From a checkpoint of a small image captioner: encoder num experts 32, encoder patch size [8, 8].
Rows from block 3 of the text decoder of a small image captioner, named by matrix and row number. Rows with one number belong to one neuron. Each number is 128 + 32 x the weight over its row's rms, rounded and kept within 0 to 255. All counts start at 0. Numbers have three digits each.
After each neuron's rows are labels from the 100 texts, of 14976, where the neuron reaches its highest value: "fires on" is the input token at the peak. Only what is clearly more common there than usual is listed. The data: simulated grey scan slices of phantoms with and without marks. In brackets: how many of the 100, against the usual share in percent.
# fc1: MLP up (decoder.blocks.3.mlp.fc1.weight, 768x384), inputs 192-383
# fc2: MLP down (decoder.blocks.3.mlp.fc2.weight, 384x768, transposed), outputs 192-383

fc1.720:130177138062081120125111133161124146166089135102093129153119132138138130145142079094174165160162150093162122107093148091155076195168084156090133099128075162107163092077109125087121172137103135097146111156183170158162090121144080162144122106105101127143112189175140173114128060203148128079139117126090132135147116122114131088143089106138163165109110118195139152186177134106162127162158110124096075080112143135115088168145138110184121102138123178129159185132078113179130160144119124097158140087157148095189163165140133117149133078197086095159119130129145136124127109139131137145
fc2.720:111148113115113118198124190121040112135112136140161097101194127140117129118081102195132149125118179115140134132118166113127107177153109142107126129124198164128124135103108102128094167138090146107095195143136153126147149122137202089130097085106089108163156163137109075159135121248138190174133113161105089201182138132112117088140126120102169173099081196172109120120149155124129101141080075122099178155105109113088153114133129149158129136121125149152121118112098088154092118169158087056127100109119144144161088114111198064106163109091132192094126179126110095110138135095141048133
fires on: "left" (91 vs 4.1); "right" (9 vs 4)

fc1.317:103158138137097100107162191171096168169146165092064137063138131111167126106116119154133156128114070083159093094145130101098110139145126137074130172213126150133103111097138174102161116094128113073120102116160100135042108157154194101079089129122086124107092112195146100141135137160080160112131201121089125088122153114132112127129132133123129124134102130198120112141152169111094109135088102118115149144142142116115093216137128149217055117120119159137161152154116119180150091119129077040132151075106166118135100156141111142133162147106065166156163133078076154123175112074133125176
fc2.317:113120161123112146119121181140172139141148123105193129113164159086106093145134144195102125181140135166078125101099131165144119122121148054102126099105119108149199132131109171102135135111104122158092104044129085155134107085130178109119158057131161164133130130156079097100150137145112153166147065087103134209144131190154144166103105202120151167173139136115092229110142077128114051124119118131104150136131083090136139128149133174100125146133121115145133118145111123148088123086129138084143139161126121177131201139119125156109080155222116108111137179131069121140149123122126126111
fires on: "left" (98 vs 4.1)

fc1.145:074161130216157126114118150045126136148142228115115022128160133148168114092139109152139111145121082115108186107110100151125098134172156162192113096128094125123168189098089125154118129109121150110149159105138103097139123146164125138151110096113103120122133115083073106138124115055167126155196140112170144163111089125136106114170096097096112125102074136123114221113106123093127102140098129128139097106159131099117127164103041106188141137144171146210196158077147161128165126093103090100136166068126166159124136155119103143151157099106154083117097125108173139147096123121120108131
fc2.145:112117132193161145115133067091146133099129149128095138121037117139221120123080126079137129139119120134255132133093120183120161148122140131177201128086090102136112130159121066124137113085138108121180069120120168119129117143151129124122123106134131099078148136121112148153117120123214144175170155145153155094125135075137142146060129142127119121119099114161126105141070117125139130123131125086120107089086168159099103193156099142143161139136146143180194157167153156146152131107108114159116120095138141069145172151054138106132114108168170151102122132134219146170113197157186119124
fires on: "the" (100 vs 8.1)

fc1.728:114120129192148111143091136067058145155129198101127066113151147137106136135124065085156137163096118122133120107158084103134127156150111124074104104090119094105128122136140109102123137151131154097173156135162148169120168144122123156146136048107087138116143142083116117110125079159094097187058105093148117224165129160188092103238110146128101115131144217123100211115168155090111119121085103113114143117121138102130143152117065114181160111112061105130115130058134114116110118092114113146101123108112164123093107156172132141102157112116086109106079127139089112157190124153203131119
fc2.728:157136118166093150128150097123117148185093080182155119120072140146145122159133099145165196141066056109170095124133100128134145128175144225113129162147174164121086089107098062074103133110091171123102162154189159114165081142088090141114122151120146077106153153127119132112123099163084153088158127160118153181112125085131139111143105148112114059125166176155130127120141119145111140147135131094180175151190129138084133146195134116149140137147115122167152103085128120129118088134119130079101137118105113030105117102099074120120125174159095164130131145095120164121169123140188129169
fires on: "<end>" (100 vs 9.7)

fc1.709:129102103120113132176139176136066156214122100093091125127104141220142094120138092105120140132103113081199099098156114104125085201112091144084141077099134131158126114124090152153128101115117120091114125150130142154133123155142185119099079053127097125110109131168145081150122101172142148124143138119138145125111150137133112078202098100167175150080145092226129123152164152114148072120133109164139125126117117111148105196135146130146094098115140127123159118110046127165128117131125018023164191139108119166120148120085122097127190117128107121132139138101112142140164126112116100180
fc2.709:113120122091130114176132255173102182166108155137112044150156129124193154121107120183081136141130127104155123114136141137129135165145129091086135138105097175128136120155106161166174134120109185119167132157201181122130088149150208116106113117104104164048126215141125110143148112169093148128105134118121126141136130136131155127165079115118154177105111105206120178158136105122115042156119111131141129125133108140126147219147124132139134122140093098146168099110028131209078089104125095077139135123120132144143205123025115110118143144178131127115112173129134127120088137113125115126
fires on: "left" (70 vs 4.1); "right" (30 vs 4)

fc1.577:091122130128221128157123106096111143187124122106067116083139149174137149158113138119130127115155091133143107159103122073142085153128079164131121161141099114141160112143103133156080169155096120115133103109173139150134169100085120142124119132111115150115092132087081146126096131003155136111137139114176124043079108114108115137170119073155135122102122110140109190134125135119122155126115072097122121148117129129175114125133083135212150067126127128129168129101153168119177149140114100234153135144119097123125170137091141121135152145118083088124166152123164165150160119098255111200
fc2.577:072148155160177149161157083098115179162171175100099130109141186110252108146107128176112123140140099141161138119073131124131115138174148140134119142103091086114111178170121155149184152079123136139222095154142141158113094134125131118160141134113117186095135151121098128119111144096177122177194119072135123083141091127165139135168122050128114134098112131168108128130114126123149156126128132102121128117092187145125087103151100167137157148142168131164115125128169126158131150111155102176120135173093126111103190106042158150115128151152170082108132125161184123129102181163186088108
fires on: "no" (100 vs 1.6)

fc1.538:103154130114118142140234109133131079138085087112073133126174115096096132082091114102125124150152072036150153100115113155131135089142101136155112094162100114131127104121102134088096050185098110114156141141148137138103129060117160133124100084134056110096093141151145151142126083114190115140115124134145103112108130095100039094121138141168073175138146147141140114181202177153131120160159068052120131163059110123172087111137111160108157167094116154135099096139118118176136119125093130105118131122108177126110131108173086091140121105139105128111099102076119173157125168126059149106
fc2.538:151125095124103100123108110099147124068119150176122068151188144095138137105125144077135197116142125115171135102109132094144145089125149108171151153140116142160095159121072142186154144098121108057140138192188166089101094148106073127035171113148107034130116132137139099097146137209042083117122099169136141129142170192127165104189162133136077175151143125100133130104132151178117118140105132103132167094127113175145209166158130164105117125125142099139181124123107139141129138097110127139188132061132160143133079176131137136129150126082109095105150189194183137091141218086103108162
fires on: "slice" (100 vs 9.7)

fc1.657:168145125144129130122133110036101129186142144092104154111111134109163123160101105088127154177123138142160112134051128122165120119153122096119131141134136153129131115092167165095145147115121121130156132186127132128079147134136132134111132122148132094081127176169129104126101135123204091135142168094049120082098125152119136115189146076107120130116157159142132124134134187101125122127173116086140123140132132089094127178128058147153169089127158106118115126125123104138141146160106073133148130096144226140134118080137128187106162152107092073120168128127121129198098154115142147134
fc2.657:156137145101129171134074120217127137078102068101095105128158181130153159129127139074112122113155092152144115102122165180133092170111165101135106103109136150121163131133103123158186145105112172129165107113097139111109147121123158143142122108109118179168141137139079173102131177209069137062072103096113112218164119089108135134167075111103100137150091173123145031147116125131169086135107122129131139167122108081142193142134144159041107109144137092129145147186109166163112139123136102094177154216117090096131131157142142119107061146184162118112125110166085167136136171116205122149
fires on: "<end>" (96 vs 9.7)

fc1.695:129102179139180176107111153129115121156148117096110117078171152155169152119120080152138137124139157086153157064116127063129131120093141141177134105126135085142093091151139198177139099108112118076140094173255173137071138125105100118092101151096097094092147166053131112144105107063149124134117106162116151139135099136081125065136124175167117173137148190142105122163135149126125112125100113095122139119136041133127160082127158188066188145120143131080110134109155092156152133148098068162149139105122122123143117115175129098116141119095139114124151125102152084122133143148206136108
fc2.695:159112095098188095159182150111141160076115114205146105122204168151169140130157165099134137092115059102084105134171135051102138138136137143146150133145183156144133126133139143171110092061108107136131140174148132127135069135108138126158139195127146111161172136136126099165129145085112153139160112113149101120152110175152158132115110145132126157107143161158131114160172129141131148172173178033152148144073120172077161236133109167128137121176168163106175113147072225155110165138115128182128158108096155118116106119085156124125133077094159101101127131140095145192186168136089100132
fires on: "slice" (100 vs 9.7)

fc1.664:087135127147169081162155128118124176160199132161120128124165160128107105143136100107173167184139100134177127090106116119113131058115087194133135124078095110172150113067131161089080120117116112099101126166255112140099142141118149186126103084189025139076100157112141152126119112117197159136067082155151115170105122132158155081142125111120092145153135186144135105146166111115124146138124066076129142125124141140155116117126164085120113095129057134141151138111169120139166116164094101141152067138115135147117103145139089126124154116075056085103154127103135159155162128104218111155
fc2.664:149121142119139162115142061118140091097124143179122145086145113136145143127170163208120070076111120115145109138125190126122079114147185104153124095134106106093155125193123111106157125068134104143182118138122172089143088127124090091157138146096157194166124083105135149086107126161222149102209077090114138144124091133128139081093131111150090161136171153148156143144074129163128113132126154113100162139087138125126172073099074143091100146133124132133127133171194093133126151180088149141162153135140131109138119164062181089159130113147145101121166185120163141162069165160122131114
fires on: "no" (100 vs 1.6)

fc1.566:142093139137150132115124126088089124227129177125130139142142141139145148113125141141203160113120140078194095135122112093138166123137141129088143108077152147118153139154123140102109111151147111115149184137227123127108089074111091135081141017125094127165085128101129081091092121108191140139100098144107113132137087108186083112160093130111149132097125137193101191161147124094141115149078105071113138121131109147108132091108124137092247169130085133109132100103130100125113116154108069096207046082105124104113090063165160182118188179098101106105128123147154135131147148116187139174
fc2.566:076147124113111091137133099098109169110137176157099087122136126150094177096164056074126103136133086126130121072142127051135141155117125127148117082089142134127084073134148123104163103111162119128142088116146112121120114140081132127136114213124134169072133120138112151122130134092133124151091137095148118151083149124107115144078100160134175095120125159210159031091082154162074123101187174124141123088082152191136139128142105155115046162120093170193132147157127147150096159130140087158101088136148127087105126120135096077125092085066173120145127097189155132162099154099184119151
fires on: "no" (100 vs 1.6)

fc1.660:134103110086135076144146152143104139184138152114132145131173137162151136070147118130101143094107104080112077099130143102152127147135151129090115101000139148147126124136158173167136147097119067135117114147147130115117134143096156123121127071124098152120123146201123132124132099181092133155012122153105118154153147151096187099195098126135140185101139114155107086131120163107127126168096116116101128141136085144083130226153174111109129130101067136144118119132107128174146123179148064128157175079148144125169136086151099106142148094143104131131030132142120096121166067090115149101
fc2.660:181141182105145151146096136163145132077151143124146144083147123107099132111119141174111156144141087100134125130134135082103149113122165164114145120076100108120110070105152123117179129098134127095187129157213126152154116134122106118102078130161122143100124129115129073109096113255155136128192147096108115117137082104105124115179106123144071117144128104156139133162118139111092088117091152235113141121086136056139069118132113121138190107113151111138144099120046122151129166115135125093156168142126093135144141134072150126124146094157094147118117177163147096093072196167140123186
fires on: "left" (96 vs 4.1)

fc1.435:117121141096055112185129196161098150199119109111113154124135126141134108114134106120134150130115136098146052125126116108100092209104115132061146078098140151134131116104118139094106079134118130063138114114154165117132138162124152131099107079123102117102101171186152104114125066254158122114096132143088155106117173138164101111130105124135132162087154119188161116153167171145116111156120055126146101129084102084155116179142129142168073087120138124157124105128070109206126114158144063033170145123114103166146154124140140142138183099122069095144129133111092114097149121115131156161
fc2.435:141125118074114154142115202125014183166103107122124110135167138128128105126116124204119160104067136109146123118117104068094110152149111160056148124102142154137141120130141122115125119094109122103140121146144172129143103137136127138107067103164122123082130175109110058124126122255126161100147128152075179120165135115152131101167100180146142150137110092176143158124134115125081079143086125152128126141132113133113170194131129136130132132096122080119155139113072170175084115151145112096170164151123168202136149095113133092155160100123046141140113135180138136102117120116164099217
fires on: "left" (67 vs 4.1); "right" (33 vs 4)

fc1.228:129122116111117098129149134103144138148096123140165159090102112134144134082132161132143134144124172134145086141080074147161200141149135140079187175188098164113141127136126083074141146131127085130146120106115122084102150131119079089138098146152113147130110138219139088063128227176211156026134126153020108113115138134093081130113154110130169137080199131169145149106148135132150131100136130183124140160132081100091143144166103158198130109130138148130119124140190117127117126148137109072139130112124115119158154146102124145115116135164144134126144131134141130146123106079119099154
fc2.228:133093159117128179122106094139178126117141081071138133128144159138185162149154128070160051170080163145207100154128138147049089162154090086110109084130132148127181146160132137126180122165141137133143115124080103137145137160134138153062156181101123172065197140122101164163093150171149115145124152108096131087142106096162116156130112095143091065112141153130117098156132138104115076121141106109102153106123122142062149191086119140171026096136150132197105161136119135105158147146128162089146100180121055138123098118122215127069078146143151120146123161142095098082120089188133132082
fires on: "in" (100 vs 9.6)

fc1.466:140136104129182151142043110124075116201137102110148090141130133143090109128128113111161168092162148134085122175121112138155138104138128131107113105078100087148109112081157170143082139160146143134100155136161108152133165129144106176101122075133102138116134159125101146128063090110105122196056138165106126213130144148187111107160141125127114114182135183116136140137185154105139141173114087107126126124146102090129129135141193121079147135160132105120134159051160107135142111129037143129108115191023034105134138058155122182099101100158072098149155149111103142121227111140181132156
fc2.466:061097129172131165191147129097122086195155112157142146096193235134109126129125104125130131144110153090053136145086115146227069086149099136134101155103151075145091096093146179108089142112066149115136106142147149142091130163109117142114108049115090132121173183129154108140109142109111087173052148134129165144123170133152108115168133150150056121128117100107117180137107126162107177112103105110130126160132120071103103152129152164140136128120131086121102134129200102163093132137129116166089131199086141138135181094101112125135120154144105108114124139113140172153220083157255139118
fires on: "half" (96 vs 8.1)

fc1.105:120151098164163119106108073168125103168159110122058087038128106100089122128097140147138214180153155056219103085116124117119137069096101141078117098093132094151107085119161129179060105218124139064103124155201158142128104145103133150113108111120047119089137108148144157088127115068115140101087136143072114147116147095184133126173114120156107118126112108160114094186149173121117133132171089147098147186130090130124089102159174136113138154140111103076156125089087071224101130114089129201091122229068133052128115129206142134142101140120131143157187121131111135149199139108173116151
fc2.105:078126117091098103156134000128099127125140127150134097092216207108139115150127130130134219127164064163105134140084162121189103041121115162137115129096130088094111105077118081136154118088092111150158113129142156127173142142101126134131146126138116157129145187135097166117137162155044067148116112134107145118142174099156127114144105152125087114114136130123131105153099184128122156138120099072134151151125123131117138146160138136120091076146125178150121122116137108140144148120076151189095115153120169098116163144146146199101146096137134149111109188130126143094227096177141165124
fires on: "spots" (61 vs 1.7); "crack" (20 vs 1.6); "spot" (13 vs 3.2)

fc1.314:134143124081105117155181148118085163142128119140144152116125124146135121121117115138123105140149133121171122163119141090129128145068127133062126170148122163137132112150102097058152176104144105145144139115148120166155109146151137143151121136135099136115121144138112171109138105049118188139102134136105141090094132132125099131115156129162125140140143120145103105156161111150127164119125130108125131165023144099160099146147126176223000114146139126103138201207134113117171125162141120179168083109151206163152134112174091137086126127132113111151101142137116181083181130129143160102
fc2.314:123109161126083131113128125144145138091116162117136138138127153157153139164087166146131136075094137143115151096105130030117102141142119126052131174125123134166121114102117125088184152107085092131061100089144099110137106094127097200133127140179192168158093107139181103150193081158144127075129146166156126140169106127174137177116120124127117110154166153173110131151096096161109175157088097103153135170108142111111190084122149078094142100143087144144159071111184097130117118122139149186123111151115095158194145126160151131082095140080093118135137183156135116112146158148129115117
fires on: "no" (100 vs 1.6)

fc1.46:152098155136135133128149151156153094228146105050084121133131142143099107095107092106138154176082057130161107146099122073129111095144126134067148124155114120113140138131123156150159062182126107097144140178159116138117104129125177105123139130146080170141147088134128155200154081032028118168108133115178127148149109136138148122144116098127139112086083108103140122139183115092209136154144150112137109080130093127146139099137131122126071155119085141130109142181043115151150091172104145036169170179154160105129080119205106106106155051137147158175113059108139122120183107137168158168
fc2.46:143186149149148131130100079154126122116100149230148133165127163118097149107080087114172182081175111168114168068211115167119172100098123144127151147107129125245168169088127028134147158118119169098148103102137102107135131132111174132157143131157131133163133139159128141107090088131093127089091128115143155117171134116100150147167151109121118098175099106088132074196093170125118111110110118114145174103151104109127088119147133091166105078118189110134148192123141172143144110131086162159105142119147153142149178121149137136125067124159120100129118139146112175179181140128138126118
fires on: "spots" (80 vs 1.7); "ring" (14 vs 1.6)

fc1.736:113127119107127112088103138124130144223137144129151096215179147178135132098117114084144123146078107124131133145115156077157125159164129128133155096081103122124164145067097128160118119092119106163116141109173133140147135144114158145087158043163113133121131097097118183141123130059136137185057147140179109157140119150121172123096099115125118163103117176122138100146148137077140134159151092093089104132147111157169146167068133098107072154167070174103116097095134161129158141162109116160096121108119135120117131102150065162158117086074114117149097166093110104114157096149123155115
fc2.736:144146120126184121127143136119135133084190129152071131076118185145181096131145144162105165129095123108214081088127149117124112021129143201158134159111147117121061103148149123183167162084128162085193086164121101152141097111122052118173130223141130084089133146125150105091117090148146170079184119054139108078142123076093127111141132126103117129130137132145140080118095109135113233128113103114132134125129174118091088141128079130140199107131153108170125134124223132147150130135122146159095131145123140121089141130051133155115131103108108110104140156148117145140087176158216129116
fires on: "no" (100 vs 1.6)

fc1.101:105105090147140126121141164132114083165172134133115101114147168112109109159096162087181148155141131138133253095079126090120167101120151155133154155133130146118178138077147113133121114168179130097154139113167094115130076140078107111087136103155145156149127098131099121180198123051170097179113112156101136142154107102184089147104081158131144101152125127162135132103181097095125060119089108119150133133130118070157129087128124124153148064138121116180095136099057135096180079133156139127150147126112153104131121138142147159162126171047107124106137103123163118156133141098098158177
fc2.101:137102133129157117137184134163182089115140147156169164158079085210092160096135114149144146079134167089189151123143076115130110048160175120168151111037063133135130169128134133082148141146130108143163113141125162121094200131178139065084137100161109142165105094114138186131112122166171081146098127109146092092137170109175093170086128175161124155119169113119174070114092116175093134164141057150111119109098202113131106142121150181143187084161162129139119089150175099075158162123127125157142112149163105118138098161171149126153055119077128155179126120146041137136107110046170120121
fires on: "several" (100 vs 1.7)

fc1.640:093097162083104148172155151112134103128167091136111120138143161190180094107075063139129142113110086125090118063090098150127156099140130141146155079131103119179181123092163190185080130123136079099155103114188132139057126126113121104113134139119134220089140099126150112160116086038174106154139151144117075098108141123123157142127159135175118172177116143102108152164193103159108036147110129101078098135159168072176174090138108173138104122085142136174156104142104111143105124140206089120172176110093082121117209130201083117212100114109106105144151068092088148178103088160159144091
fc2.640:123163131181127146083106204134093171134104136124065153101140149069128144152138156117160123155116118079140178128158165152141066109154188140170106158123170124123138099175098100070113085125161099110138104109164146117099133130104144131129085134101069106124112116088132098204188139184139137095070078071123069139116128117141121118145092139132153148123169144157100111128138098125139104115148127085118163111159119144064184242102144106110125173142092122166137136150097174072126138126123152093155097073127142136129104153154151086101087149154121189136129114159081056149116109132094106076
fires on: "slice" (100 vs 9.7)

fc1.121:119144110124169141157155143101103124204116105140112144126137077167169092146122165114123094159158119093117148164105083128109107122118093172123107102164148152150080123145115161114099133205141106128146167173125153175133122141112211176093116154119074138067141096203099154112103075038095122076141133095131131139142108137102135102206137123157120094159166136100097127134156143097152121164092130106112151136174083059099120164118080160150129111140179103149167134084142109147118120144100118155144134125144194068068079059162082125107142118168096160196139146072146158105170121158119130123
fc2.121:104146121187177119137150176120120104171115119140199149092164177157172133144128123103106138120095094145057116112125113185176104150149121115128129159154125095138156147178154078093135131169127117115086067114103111133117145124152168155161130075093129133104119131136147140170114158142116102124094117185125162169163092085178141113134189157103124107203109120213128152127151132099151120083124082118149143125131107102062147245151171113127073115091117138136166134129192154108105069143108131141059097178104102104147173136137136093119067144242149154117109128097148122109128093074162139109
fires on: "half" (100 vs 8.1)

fc1.44:137093117154073140182127183121070166190103171110132104124166133155126097130147082134124133124115118076166111124176093062115118240107131155051155023111127175132109119119092140116118092074122133105128137144098123158136120144141114114103104055150101111076118145139127105101152114205140163141137119141129160117125109137107124136185121115157155143140123125191110144139129161138116105132101135141134154101123078139134153134114102143171140088153155119121132126088042123167114123154138065039127179055102172176100140134147163095128178108152095109167093138127126129123128107147138142155
fc2.44:129130134068137107153130206138107163207133141120142108102108107168116114077095099185108150136096132081175125095114138133107150204124056158068163096099143135157122144112131116153130103079119121102163151087170177098131124146129147122077117071159105102088135163121157067155187115190092163125117123165130177129148165109167126093118086199132120151129128122203135128125128104116080087146086089103104141158053131129149172149154157130101163146113112143111160119116101148167068121164129114101152127131089115130110118126043125124118143117120092122161081133094135128134065132129173126155
fires on: "left" (54 vs 4.1); "right" (46 vs 4)

fc1.394:121125124114121117151092120148108052198109065093057079115145152131078159133111126076124163130132137095205164090079116118132131078106103134088162100151112137138103110052170166233104138142077117068094120144117124149102117059121145156135123095149090078137167135121185086132140122082054133153089142150120104150098149148151122134188102124175103161113124129103113105155167137159134119148109105048087107140140116181095138144082118101171137132127090134144189092115082115197128117097118137143102144214084106055107094135200091146107161103142085093138139112155156138103171141138130145122
fc2.394:113145119120127122129113036141096081130128131182126129166179085109069143121147163086114247153132104145139129106117100190138124073130150111175145150128117109104124123101127145151136130092101122115118107141136127128107151167136184118044126089097119112139122176102127190123140140161093057164110177108067128168157145143107114056169113096097128155095095164126151147122160138182118104149161132066114127107107089185143131101127120165124101141130138137128163117092041148170115103136085179166090159110116098160135128127099146134137104129088116197135128131110102152110252120132073113119
fires on: "spots" (100 vs 1.7)

fc1.376:161136087111223169181137133123126104140121073102080111179193135081121181134130154120118121134186091107095133151120163107145106113143153154153104109140094090144116075110144170065131069158116135128107129193134123128102119206156174134052150115112096109117133147074053143153143102102085109150066134065086113199109107153128177102191126132137148157069142163077100118115132180152157094118117162125145123125139117158139155154154144148126068107076146116127142133106076173137123109109087058157168117173127114168109096154149222062133133136163117066113172108135105151102143119099138080129
fc2.376:153108148180128101038126075078147096091126116210138114117128095147154146125190133146114126094146117119089133148097147143101088142117097126133215155175098108122129078129134075188164153121097089126148117105122147102170130157148169096157131139103149122174125121115169087122085140130069148143142114180188116123176145149131144130134108000119124140156138134177132210139132115145105077150121125084115142103118071130094109161074104133083106166092077146169157151153200093163164109173161076111113120068166094117109101106156084112127135144123159090096128116159161100118073150173125169116
fires on: "slice" (25 vs 9.7)

fc1.356:120128105169153174101116151094140175215106147128090086184150149133152104129157116119188144184095142096117193122094149105147105145139131117213123127108136123132137153090044118118110096173169150147137171084191126148058126135126174163126190070130107138108125093065099119167115087038165110175104113122162105200127103147110137159077096116112089096152097154105082148135171136143127114174135106098102106102110117124145112126103115092194086117175126172119141124067104147113175120086139151103108100088130182165136141117149085154129115071107090152140053183112113156110147133085097125127
fc2.356:135132154140129125076175094143185151081141086097034139140083159111182111124128152118122161141099074136197132104113151173171138065155161137208116170093086110118118127145126070180118176091136186126118149114142164138107094109102073135088166242157122074078143105126129114170123092126147115144116131090129124096122093097099139136116107142118131125135091119090094105142116133153094153167119111079143139109070209127118107254141131082099148108146113120141141121112170155130119139102171149173103146115145149127123124120076146151132120119103156137137117147173086120130158192097179133133
fires on: "several" (100 vs 1.7)

fc1.392:087126122234141147099107088105134163117087209135096116130137142133126107143142170153172181148151058124117186091143155103084132126106137160118152131161099138122124120113123168050100149069080133106132116086139135146143111112148137131170081114120153142075133110117107110147079151172183155146115125103179195111099088084183118080121102117083102118120123116135125191121172128170117099151067106096147123097099145140107159126143101153138137080101154126154120112111117143094101116121059112137119097100106162149163140137171117127109178105082075157162072088146125157150202146133124066154
fc2.392:111116138114087123103203066102166181096115145119074094154057097176147123102183050036150164091137181149209089169114121109101181140156143151128130098134149115150100172134166121144157158050142101105157126080163211160137080093170083119138142134155107085120176108139139139065128156088129158104132125152162178103097163079096102127126074154133127174148177139121143145151109092135110083199139109163101166095102124115150169170121146121130198075122137112090108162156118118089163149142137137083145156118142116096119147158130129112174117123118156126103118189143189125121132109103229131101
fires on: "the" (100 vs 8.1)

fc1.716:129081131208160127138124121078121156190101185127122129109128168120152134145140168140143198161161195145155183143149086109130104177067123133179114137156067172128153117104109175076124110162143151113158134160167165156160150157110123117117153121156096099132142147137149125209161140088194119202105125116101149124111117136180130074119118120145105154114169118120107168093166144134114099121083120095147143123120101166086134132123093167135129056144136147124143136138046113123143119116097099121089085084109154183132126139134143181107147130146105103115116074129153149149127153090165154141
fc2.716:136151167099049084089083073217196133085137086128110119142104079167125120095141079067123152143149127166152129114163085233115130145121192116135129163120161145129163144104128162129100166106153146120157126083122149142127150106129151109145128141186128096108113169132135144172153127193148131102151122125165145139155099130102121132166030192126112130143092127146163066118104127145137172124122103109111128108089139111140142138120204127106189128126130107110146176169129160071165148140125104145125114151148073150135113140159127090151126137176136106144131190134135144128126157129164167119
fires on: "the" (50 vs 8.1); "<end>" (50 vs 9.7)

fc1.380:127134151145183126172114095184183091159130111103121118110147133139101112109106135090157129070146103120141104125151148101123107140090073155090144130177126144143127122117139143130125098123074070106081102152149113149116115123079124140083164178162092177076136119120174140158149150173144160117091117117073132074123158107167091115119127109132155169110144176114144078130163204109151146127152130117096183169075095169165150188123217127105056127050121143167099109168146134074152143137146124093141089174076097176159127121118132100113141128105079093129136106105132134121181162089132108142
fc2.380:132042090105138097158137053087216127147118143138122140150158140109169132148146140000121125159138163105140151136163092111122135149112146127124181152111136115140099104175104091119099104125192105120142094170156145134144123093120121114129117116170133064172133113136143155115152119164139131182158070137063151132148138094144147201061140142130126159122118172125122170117118111152082091119148171101076142074112099186117136120130135148106177145118132118183106135120115158063143116128126133104130101127096105127108043117093146095087125162109104111168117110156049118153143185144096144093
fires on: "slice" (87 vs 9.7)

fc1.300:116146173240156147158140188119133038150143164116103055124135134111054126090120092134125121082112109122096173138164132071127141064097120152148164094161104104137175161108108150165130105132130112100108059154134128113075143167151161140152124102117108117145140108126133081174102094094087140154153120157115138170145133133144146132140148086133104184131133155115126172121156132139138120137080119116107114127101089133096123150084132114117067160059105141142165093098124138126162144144137133112157113107082105098153121195203166093196091091102071079165134100097154181127165155172167148171
fc2.300:143171114130099156143172061119161064105126144121166185048091082096135160155116133061089141145110186148208104135134116168166122141145156143158155174065118048141184128165136104128150099118166121175147126137140176111127139113152122114124121130181126066140122188137163160142122106220151126091154113161104165140138078142157110136074120174142124161153163142182094146129134175132110061118198156144131176119123086200104217109105079140126170126091154166120124141135111101102131106123087139143086147083128124108095114106117137079061163160114105109089127165153119138154066169064059153118
fires on: "slice" (100 vs 9.7)

fc1.303:098129115142128155175126131101151092163110092165105108192139126079112111095151118088109106159118082128134149110124123146162152028161159126207167109113148121127180141107123149178082028128157118130133132219158125072087118126127150153096148133152074134139073102092112098179096112083129139142073117154113149165142099150124137126138134126152090151166089191085085115176153160136114082129133161071086125099157111157189138161113101095106125156138110111140127132133123154093182109110104099055174188075163146146105096143162113050173124106094111095114109098100118137179138145102031109128
fc2.303:110144089082146131155147105082139085060164048145107125135174141115110111128138158069126138088120084105141154148140189143112127045109152145194186130121125125104141116132133161187132083092121093106157108170169105120137109123130126125105185145192122137167131101105121100156112134098085131151108080107160119172143127156132150125162124138137104142150130128101132118163142167145140096134130130110138145118170104167130142179107135177108097161087092160114134121119105130159139109125108150139168150112114133093112058150125093085153091134067131088154115136106164124145082182119073150087
fires on: "slice" (100 vs 9.7)

fc1.674:139125171106216093114158101104137164208096148108118142129141144080106082144108135143161114141128078124124103129148146106113135173097043152076184138135099151138147094162141091093128148115096109099127121138118109120135133136137076187131097141160144136098088163136134164108079111145189156122102128151052131082101128130146081063117106139128224124056132117111120123163132094126148175168164154136170141158096116139163084175142129126160081113142158096108156158196203085104155155150110094156140127140142094144105158114092164142125193135132119130122145128134150117105195086068145149177
fc2.674:123130153098154123149135096168129090121138138120140132102136196165157120111159153114146117170117120129205088161148133100105079112121153176152044145103162161159160168123137075105098142097099145136152127143147074139129091125133115122134096135108122140128094082096187212136133153170137125194145143101110161122143123055117098158072124112120127113117136170149127086089143088098097145115126134129127148132065135149141159137151110131091101127090156122144092131075192159122120161155120128146136084153141106202114089152038171135127119143160109135123192165208074148099113076104081166178
fires on: "in" (100 vs 9.6)

fc1.434:103118101146122163167098116097137112159120131113116107115241131142032111059132066120154099091111094094127185164139132119111125090133126149124169127123090096126129161096089143101080114139117098115130125102189123133079143142126118172098126096127091112126064101053074137207135077073157122183099117118136102137139115116156134121109102124099138097127073142062061132126156127138137133190099114104112098127099112102143133120104134104130142108153103140144183164092117135080121145130116150082118111193154079169094109155180045140163182110119064099132114162074106137113115131152118158135
fc2.434:148138166036108142133119091134173166060133108131108145102112096127160110140176117149135149117137118103163109070081190183090080123099073147206120143128181097127091112127111033097122133093106094098125118155112123178113158099126094089169164197158103116203114069128096125139135130086163157153097116110157109095159142148128172105047162192145136115137117124137133076178095144134163155136142131133105142108091173068099119084168151151114167177129106141099103121163092148151083130136124132170096129162160138111133099153232107114116100193105123111118141121133097135108164133150071117107
fires on: "several" (100 vs 1.7)